From a checkpoint of a small audio embedding model.
Model: log mel input, arch transformer, activation gelu, layers 10.
Rows from block 3 of a small audio embedding model, named by matrix and row number. Rows with one number belong to one neuron. Each number is 128 + 24 x the weight over its row's rms, rounded and kept within 0 to 255. All counts start at 0. Numbers have three digits each.
After each neuron's rows are labels from the 100 clips, of 14848, where the neuron reaches its highest value: "responds to" is what is common among them; "peak on" is the class under the peak. Only what is clearly more common there than usual is listed. The data: two synthetic voices taking turns or overlapping, over music, noise or silence.
# fc1: MLP up (model.blocks.3.mlp.fc1.weight, 640x320), inputs 0-63
# fc2: MLP down (model.blocks.3.mlp.fc2.weight, 320x640, transposed), outputs 0-63

fc1.93:100147142102149138116109128117122120123109127158127148150145140123110153138121098137120152096109150110117158169136104140120125162147087089170144130188142135155133142137153131080104106145121110
fc2.93:100144124150131167106091150128147144089096119115133139113132145147064115104141126131113135134136137135132118092121130102166133099102135150124126146069136129132103097142154122133115103142139106
responds to: low voice; first voice: low voice; second voice: child-like voice
peak on: child-like voice

fc1.38:100149104089137159131144111117122118127106092135126170156096155155146095104145114139168132147121181130131097154135089150111126156149065133120125089121170149118111133144149149080148125129104139
fc2.38:118123155171105146136141097111083163184171113139126087142148113111105153170112158106170148166104094104140146141113120137119101080133130092134096150159136139146115100120117086136118085075155140
responds to: high voice; first voice: high voice
peak on: high voice

fc1.153:089124157111153138126107128139133133127113144124132137111135141127123142135122111137128143105110160137114113172146117141144126137125071092159118127149130150134110122131154115087125100131092104
fc2.153:152118084125101096172107139136131181170139093144123130140107127152098088113141154123136116142157122150154123105124122149151122118141141190118135093090121125145112128120098126137152135128112123
responds to: low voice; first voice: low voice; second voice: child-like voice
peak on: child-like voice

fc1.604:120133124083135134138135105101126117139127118138120147162107153139136132148119137150160164141101147139130115162151092152137128149156064090154112126168168134121132144128109157060130112125102127
fc2.604:105126131109113101144074136143137153167117107176099165151084115130134148144131099083124136110135142171133126106114119169179083085165117125151105145161143083139112139121164100120125115127158128
responds to: high voice; first voice: high voice
peak on: high voice

fc1.172:117157124108155146119118116123164106143125144145094137090144131131135133130132113135129123104120147124123109135155107144122131144124072122156115130158135128108103147152157152083107103180116120
fc2.172:164108122147109096181121131127117146146122133105150108151110185139111123119119135157104123119123124147131136106098136130135165133154166157096149097097087125142111124125114141158120140140094150
responds to: low voice; first voice: low voice; background: none; second voice: child-like voice
peak on: child-like voice

fc1.263:151140119128177153111133140139130153127088109119096136146152135141165089070171089157103093090153181137123136150126124146123149170162125148107113127108131109120145130078129189131127141129118132
fc2.263:113143094124075139134122109124127122152154152148133132130113158160132153155090149123160151148120135134146090142157119124119104118150100099114146089143130144188113117139131098105162104113105132
responds to: high voice; first voice: high voice
peak on: high voice

fc1.626:085113134101148129153127136112116136143150139146086132128141113121159115141136156135155159115135146124100169142130109158133128166126099098170108153169133117134120122117131137082129095161133136
fc2.626:122124145183097125132128146135126175135136092139151100171102146102099098120126140113125094155106119149145109124098142171153104107182091123170142129106125153136127146115146107156131121126139142
responds to: low voice; first voice: low voice; second voice: child-like voice
peak on: child-like voice

fc1.377:128151107097133149134131102132123135142097111136152155154131152145116091109121120150147097151105162130140086160141084137117139144160091143120142082141135140111140106122146151110123135122097144
fc2.377:115120160156115122145120108120080161146179138153130102136158134125121172188101183115170140143128089101119140158128135124138104102125135072137152137167117151111115111116120083141123102094134127
responds to: high voice; first voice: high voice
peak on: high voice

fc1.251:094145117056147156173130128124104135147142130141141170144108139165146127130122151156170141127158164143110153160132069120104102169170077118147140094143135150121128177128122141079162100134114137
fc2.251:092147104097129143150139132114113131146106114133111174118071112157156111126103150102158123152122154138140121161121039162127114101127089131098106112144147145096113119171157107070132100081150132
responds to: high voice; first voice: high voice; background: none
peak on: high voice

fc1.247:135148111119185148134147135141129154131101098106100140156142132158148079067144100150109098097150186143129140156112111143108142180157120159108118124110124115105126143081131190128135136124108146
fc2.247:109135094122082140122116123132138111149145140125148139128120142149126154141081143129169137157114121133158087130150115116131122114140119113090151089113138124189114118156111091119144094131110125
responds to: high voice; first voice: high voice
peak on: high voice

fc1.413:134125154120118128128126121148105128157144151138151113109141147115113141158095188120174189151093122152134133109149143126135086097163127077155132130146110126173132103110099106123092092123088097
fc2.413:113151128108121128143163123089105154114180119138114130145126148124153148138113143137137169137138130099107179135117162139108116146121083100148098152147102142203137156142135099077143105094134147
responds to: deep voice; first voice: deep voice
peak on: child-like voice

fc1.100:089161147106124146127166066114103155137141126138109168132137136142119130134119136142167152132121140133109150167124097145096147115112095101183109135179127159143131132122116125064125095149111137
fc2.100:150130112142096142136144142135133061143150140139134139110107141133118133133152153128113109118124150176120118104101135114148097134121145158118114149129170158076145156151096124137143117151112124
responds to: deep voice; first voice: deep voice; second voice: child-like voice
peak on: child-like voice

fc1.70:124119169132116125109115116136111130153145154139148106105150135106079162154086183139167197144107113144134151111131143127131111104140139060142130147147117112162120091107096103131103079122097086
fc2.70:121143127110119131157159104104101150125182126144117132148138168140149155144110145145151159125151146125107178128120161138100112131134091098155104124147098139209144157127128116084154106104126150
responds to: deep voice; first voice: deep voice
peak on: child-like voice

fc1.503:112121152128124128120112105133117133146145151119161112106164147105107162165083178130170187144095127145132140111120148127140116106144124062157130139139121118161126113131117104120105080113082104
fc2.503:111156152103129134148137114112104167119179132141117119132134139127124147144134161121141160127126143129114195134117161125118104125139092095162100157158114145214128162120140108078151099112133128
responds to: deep voice; first voice: deep voice
peak on: child-like voice

fc1.188:130153095136165164089122118134139096111103121123136153111125162136114115113121117137113103103126177125162083171150074120134150155135054135109143084135131122110143100126134136093140141155135125
fc2.188:116127172142142113136124112123093155156169148154112137142128134131104160159117167139143120131151101135128152189134092134133125111155118094141123140168118149086113126118121115113141105099141129
responds to: high voice; first voice: high voice; background: none; second voice: low voice
peak on: high voice

fc1.213:094142155092171125127110121116144122131107142164116140121122140131133137126129122140141144106128160114101155157123106140128130136123078092141153110167155132125120135135120132095106102138128107
fc2.213:125117111128081120160095108138110110134124146109146119113123125130117095110120136095154134171154154137117129103120111140176119112138130165124148123070117101153108149126160101158152124144142107
responds to: low voice; first voice: low voice; second voice: child-like voice
peak on: child-like voice

fc1.633:116139143109133151121137108123130116141117122114128150117119135135137121131113128141158153122108169138127150139111107153126150130093084076165118136132131144139134123130121132084107082143132125
fc2.633:147135143127162095099151149131110148096118163118152084134143135113092098129127120132098122104129103127126105182143141116133153113129104135136149097107101086102122102119116164137133138142090143
responds to: low voice; first voice: low voice; background: none; second voice: child-like voice
peak on: child-like voice

fc1.441:138145106113175139156149138143130156126103099106107137162131135155153084083146108162124089126159165142128144139105114135108161168159126164114112114108125113115118165088132188129142136120105163
fc2.441:122122092124069134136105130131120126142146158137130133137115124148147161159086148126176155165119110125125095119146133109135128127128134116119142094128134121215110114132121075126139103114120122
responds to: low voice; first voice: low voice
peak on: low voice

fc1.320:111112162080126107117129135125119103136128154130129153102130124113120130140121144143121169111135113126088129120136072157105147128098096094209146137149113122116125141121116142021120128161099110
fc2.320:134122158105132123110133104120109163154146137110162192136093130126131156146103163115126131099148122105137161143132037146114128104149095102148080156116139099086118100125103121073113106113120119
responds to: child-like voice; first voice: child-like voice
peak on: child-like voice

fc1.627:083141149113141125132123108130143112137138141166116131110134142142118129140137115115148141106111141111123166157140093151136131132106088077184136132169131138113110116141144125097109102154125106
fc2.627:079119134079103110129097151135143108119112121115137158120094122090121130109123129115160134179117139126135109119098098116167149125136132157123124123098122114130100134127153118115127123141148097
responds to: low voice; first voice: low voice; second voice: child-like voice
peak on: child-like voice

fc1.355:120132166128150152105118123139169095147098113137151105124155160112123125115131095123096122114121176120135093117125147152106153123156124111163140137155145119098115103130123165135095139111107111
fc2.355:182131142111147093089131115143104129154122145152154100134151129127123120149130134137108161116116116145126097134186158105133088131138087087154157097141086109115170113113119143095131161139104124
responds to: low voice; first voice: low voice; second voice: child-like voice
peak on: child-like voice

fc1.33:090153142088136147119124135125127142161118153176088121123133125145129109137147118131145149115128146109101118172123121149134158122128081128145135139192152144149122136137137138083145096155164118
fc2.33:078098096133113080127167133111118153112125163120096085143135093110096129125086148116142136137173092111104122104148126141092172125108148127090150066149123113172117155101120144160147136126141146
responds to: high voice; first voice: high voice; background: none
peak on: high voice

fc1.163:094158147096157152160141105120133123140155143143095167120086170142117147156123167147160139103117152142151142169129065152115121143142064103175118136175145151116131145129126100065153070126123130
fc2.163:099105143150104123152124132113108168125151118081199125130167122122114153128098148115139133127142100088127187132084135150119123118130156130114093172077127096119101106152084099147113089103102140
responds to: high voice; first voice: high voice
peak on: high voice

fc1.245:102149139106168149124142102116131114165110131153107123129124146143088108124127109139159135137146161142125124144129136144127145106129097099174100101154146129145111130145124137081137091138108120
fc2.245:106138124121130130153112156144154113110143136110112175084094149171094164128109141145102093112168110144151154151080087107145149110117160164110138153117086096089100148177143132136124111129151130
responds to: low voice; first voice: low voice; background: none; second voice: child-like voice
peak on: child-like voice

fc1.165:112144124091152138119124125126139124134091114133099140134137144107129100127134117139168144115111168123131122160138138153132109144140068136137132115143156135151105109131110140078103104126109095
fc2.165:111115112153082126132138166131122128133107178109140121111112099126123112143124096140077127122131115167120117088076120107168168126139152150121126124092106095134096132141090117160134108162132148
responds to: low voice; first voice: low voice; background: none; second voice: child-like voice
peak on: child-like voice; high voice

fc1.622:090150151079213137135136114100154117114158110139129154128130130129126113145157143144129145089113134083132123148134095161129099120148075092152108150176135162113128140155106146079115127132103102
fc2.622:103114086152116126154123155128135155098103124119118143123079145143112128110126109131131114128133165123147139100131126109148130125131093162082113121091143154126078131145097128147133134118125147
responds to: low voice; first voice: low voice; second voice: child-like voice
peak on: child-like voice

fc1.629:106127114085147138146137122129149148146096106164112129157125160171138126109118110143146140090164173170134106138137125149113154141166093112126152103164137112121099122084130145091137105132106135
fc2.629:134143113145115175120120096090130087096157134137115104131144105130104132151153152099133124125103137110163123100131147139106068135086153121111122155151162182146162127165133126144133138129162118
responds to: high voice; first voice: high voice; background: none; second voice: high voice
peak on: high voice

fc1.504:114157151077130147124133103109094099121139166134119132139106122126084093117135166133149150166119117116111129156121099140110105137133091113174125129170138152131121149131108123077120103133127128
fc2.504:116134117159113163113083126137154116125090096132109128113109111106139107088124092116133127142115117114126091105106116146161133133060150154114149116129137110082126113135117131133099141134137108
responds to: low voice; child-like voice; first voice: low voice; second voice: low voice
peak on: child-like voice

fc1.310:107133153114132151148147093103108093145140137121145116103128170126116133152116176126174181144107130132149134109120141147105084114149125083174104140123121151168118115136125108114104097129083110
fc2.310:103152122104117124145141144107132161120146120112112115127157141124155157128120138139132161122143146110106168111107180137120142142123101107141114127141100137236104160141142106087155105113145134
responds to: deep voice; first voice: deep voice; second voice: child-like voice
peak on: child-like voice

fc1.479:088148161072180127121123101115111109152152129115113138102133124130117134131149138133125177122111151085128158165106104134127103143125105105175117129161121145117124139149138113079105130137115105
fc2.479:113123099143121150143090152151176119124120115126147114130114127125127075123134133099119156161100114118142126099123137085181141139100098130089150066140107093132125101167150139122118121157122073
responds to: low voice; first voice: low voice; second voice: child-like voice
peak on: child-like voice

fc1.4:083159129108138136137109123112119111108116145140091138115124119132173119145104104106126134143108148126086141134121128137119115154099103090143081144167129125143157135125122142094086111109122106
fc2.4:124126136141130112140142164151158082135121128125129136103115110133147124128120120142105109115142122133133154170114074112171158140099159174132126134098153087120098134169110118158107138147143123
responds to: low voice; first voice: low voice; second voice: child-like voice
peak on: child-like voice

fc1.208:116128126062145108124128131110127077130155149115128162101113121140132137127124128111128165101141129127093133123143071143119102152082079087214124142127130125123129140162123131007143115125103092
fc2.208:121098157124113134144135105102102175130147110104148180147112139130121156148102159094148148129143111078139170115123056143119110106131138106141090165109134126103120104123101107089112099124121128
responds to: child-like voice; first voice: child-like voice
peak on: child-like voice

fc1.456:104143154094141138164128107104100114144132134126134163115115146149100128137126176131148152119131152151126139137139112148131082134126098096170106128130114139151118134128111130082101102154099119
fc2.456:132149106121110122149134122105137155117133103128112110131151171151157146125133123164143148137143159131145143101115173132086152163101122105115112107128109145220135154133138096109159140120137157
responds to: deep voice; first voice: deep voice; child-like voice; second voice: child-like voice
peak on: child-like voice

fc1.488:096146141093150139117105122123155127154125126170123157130103101134128131130120125127135153115105152132111118165127073134150120127140047100136129113170148122122122110101125134052137099132124105
fc2.488:082096109073131112104123120133132153103112095147140145154105146102135104121121141112134152135103154156151134093131113158129134115144093136192122132062132090139140110156165111073131135131096125
responds to: high voice; first voice: high voice
peak on: high voice

fc1.463:140124103057139101146134128149130141150140133141122167140115129186126131115112118144134131077170143156116103106165097142122126144152102135184125098110097107109117156117132163049172154124108125
fc2.463:159095145119123114112118105114115152113113113106143149144127124113110125115127121122125124115126115090140125086149114135126106127108184129144147146093136138108171106139088145133097158144116116
responds to: child-like voice; first voice: child-like voice
peak on: child-like voice

fc1.177:110130147117156135148145134105126134127125126150094129146131129166125136152115131133155164115134140110151148171103142157140161133130115111178115136163115157150132148113121120111126059154135162
fc2.177:118135111164110107121103149128152133101142157138148073132137071088121104156136113127121142152068080155124101155150118133085144115139152144105136158163187111117160098142112128178110154135160134
responds to: deep voice; first voice: deep voice; second voice: child-like voice
peak on: child-like voice

fc1.343:129141093052127133162154134119111097113128117118126164154105149170138100099143120148141159150143158123127106114117076131106141171128077142190141095123115158125131146140156136032163122156103159
fc2.343:130113152133137127122118101117110164120143121104172196145099126109111147134108154113128110125132121085133160137125039135146108111128137125127113165108117127076140102135087124112097120124110110
responds to: child-like voice; first voice: child-like voice; second voice: low voice
peak on: child-like voice

fc1.551:120152150090148102106121126121136138136124131133120120124141138139128120133130137162148132120146161123100113141120125149102135166123075126149122128153123143161114122099104146092116096148107151
fc2.551:105128105121118113133142150104145139114104072086134135116085135123141107095103140130124145122119123131159139090123110121106141108101152135139140119046108105109084160137122120131140126177103133
responds to: low voice; first voice: low voice; background: none; second voice: child-like voice
peak on: child-like voice; high voice

fc1.285:118154150139168141090121113142133128156099133156122105131163136115134111103134096157124123105105157122086079144168158145120123152143101125126128112175128117124155116101129172141105146102086104
fc2.285:130128130111127113125180085132101148163167119146151103147145186147164131135100148129147139115130139148149119107166154136099127136151113069157116105128110136136114131104112139108160138092067152
responds to: low voice; first voice: low voice; second voice: child-like voice
peak on: child-like voice

fc1.107:115102161143113110130110095138106151140163145123143103097167151116103152161083185139167182154120112140139164102134152134124130094120146067145127147135123110169116097121095104137112090114103113
fc2.107:120149157105142128166158114118101162133175139132118127140146145135122144144115165140141149127135153140119186132113163131104107120157082108160110145145106139196130164117107116093151117111117146
responds to: deep voice; first voice: deep voice
peak on: child-like voice

fc1.445:122131130141160148121127107126121145152086112149100101132164141132154102096147091148135112114142173098109119139128150162126140147140119132112098114154136120143155118092134177132109146105119113
fc2.445:147117128130109116151170095130101161162167128141141111165136186144148128142075177140162153155128119136134109107160142134099100127153113084152134102144107134164118112104116110132165125092074166
responds to: low voice; first voice: low voice; background: none; second voice: child-like voice
peak on: child-like voice; high voice

fc1.227:137158165127177136096127090114120143161141152137155116135160155099132121124111131167122114103094143130108114141173135124096137157160100107130117137158129130106132115099100148130104141113076133
fc2.227:127104167124128105144167077126066186181166137169111113139130134132143147146097166138147165127147091131109142121161130149092110105150138084171115139170106154116128105091115129123137127068118147
responds to: low voice; first voice: low voice; second voice: child-like voice
peak on: child-like voice

fc1.286:105146150077141099141148119114102129142163125167091165128106169145145141108117161130135147108152136133134133130143105149107115137150073101188139121178137107136138122122124130059143085123086138
fc2.286:102120132124108135162144138130121179142182088113158176157110134154117151124099178106161139125147111087136178153090076147146155127157125124124106127083144124104088104154110096104171099128112110
responds to: child-like voice; first voice: child-like voice
peak on: child-like voice

fc1.291:086134141088156135134114124136141116135106136148109146108132146125111136134147113147131147124117163115127136141121118146135145138135093090175120100148136139117105125150139134076107108122112105
fc2.291:135127096113119084123122161159161147117135128101117153144106151122165089117110127137094094148148089119112110114113146133145163190135140181121142136118086119163118152097114147126152162145107124
responds to: low voice; first voice: low voice; background: none; second voice: child-like voice
peak on: child-like voice

fc1.491:128158111109163135145148115129139140117112090115109143161124148139154079078148108139123105124134163121131129157109101152098132180162110152122093107113136141110129148094135188120131141121108140
fc2.491:093126109136076127167120127119096141137184156136145133125125150144155163162080177114190162180126096108115136133122122115138124120138125110112127120143112138183087138151136066130155081109117136
responds to: high voice; first voice: high voice; background: none
peak on: high voice

fc1.473:102174157143119145138105115148149121117132150136148092110147125139160145172113113127129164136118160138111146124130134137127113135161094095165107133141109130178107130152134104142114101118097111
fc2.473:107128130129107104141083185166137157140083141117133147137113113078133115143121123125113127128124110152094116116101079095186154107165144132106156103069126087164124118134140104149106127146153100
responds to: deep voice; first voice: deep voice; second voice: child-like voice
peak on: child-like voice

fc1.527:124131099046139119161134128139131120137131128130111158147116135190131121121138107138135148096165153137114111107142090135113131156138093134196122106123111131127120155139133161031174131134112126
fc2.527:137105146134128125120126096112105159113149112094156173150121130109107141134119150123134116123129121078139162109123064137132110114121176133124127159091130137093144107136094124134101134140104127
responds to: child-like voice; first voice: child-like voice; background: none
peak on: child-like voice

fc1.180:095151101095121156151139100112109114142112102152106144166135142156144095100137132118167127161114183135122123147090114160120105155146075132115127104159164144128123134115159156097161109120108152
fc2.180:084130176153100150118137087125094142140154115148146107156152143116126161177108155101175132160090130123148125135114135117146094088125121069142119129162138139141125081124144079122133079105144134
responds to: high voice; first voice: high voice
peak on: high voice

fc1.436:108136148117128141162140112096105114139142118116145120118132169138126126152111183109171183148098126118147135114116141150108076112141123085171094140124113157174113120122117112114106084121084120
fc2.436:119162120100122120139142135105129144103154117114130115125146144121166155133124118147133170125137138116120162127118163125131139147118098107143092132126113138235130148142128101089142103108143140
responds to: deep voice; first voice: deep voice; second voice: child-like voice
peak on: child-like voice

fc1.506:093144119072135140126148133095114103141110109131138149097150138137140114120120108114161174146123140114109109135140097134108115135129078107152100123152132162139120129110121146061099125118097115
fc2.506:106150110134092100153090130130130103109126105128109141108102143162095145147135135092139131138139139142157117113120159133165120092086166137100124096110138096103109140142127105165136127124145108
responds to: low voice; first voice: low voice; background: none; second voice: child-like voice
peak on: child-like voice; high voice

fc1.614:094147148105145127125130119121128095148158143144111151088125119124150125148121158138122137105122135113114155141105121120167121142128096096160125131162124142111120150129130133076119092144107085
fc2.614:119127108124136149129120103165154105108097098092134117109121132119129134123083137083125086164111135145138109096110137129142116106122131153114111123138122100129112138116109130165134128104116112
responds to: low voice; first voice: low voice; second voice: child-like voice
peak on: child-like voice

fc1.387:097168160076153110142108114098111108123102124147117138093119124161139125120130110105139157148110136129126147135128132136115110143123104095181090154122133132135121163153118132089111110141099121
fc2.387:098143115160139159098103116144142064132123096141083121121132158138121149122158141134143135150140149130161140153125116102161103098096133136102146124133157149121145143167134128132123131126182110
responds to: low voice; first voice: low voice; background: none; second voice: child-like voice
peak on: child-like voice

fc1.536:116157101114166139157148122131133145108117087103114146157128138146161073080149109135126096116140172131132137157096097149111138187139116155114098114108130128112131159114149182119140143131117137
fc2.536:101121113127066131130110138126118125123158161131165137119127141129138154155081165123168162170111098113125110135143119101145125135144124105111147123121125140188105115145124068120135100117100121
responds to: high voice; first voice: high voice
peak on: high voice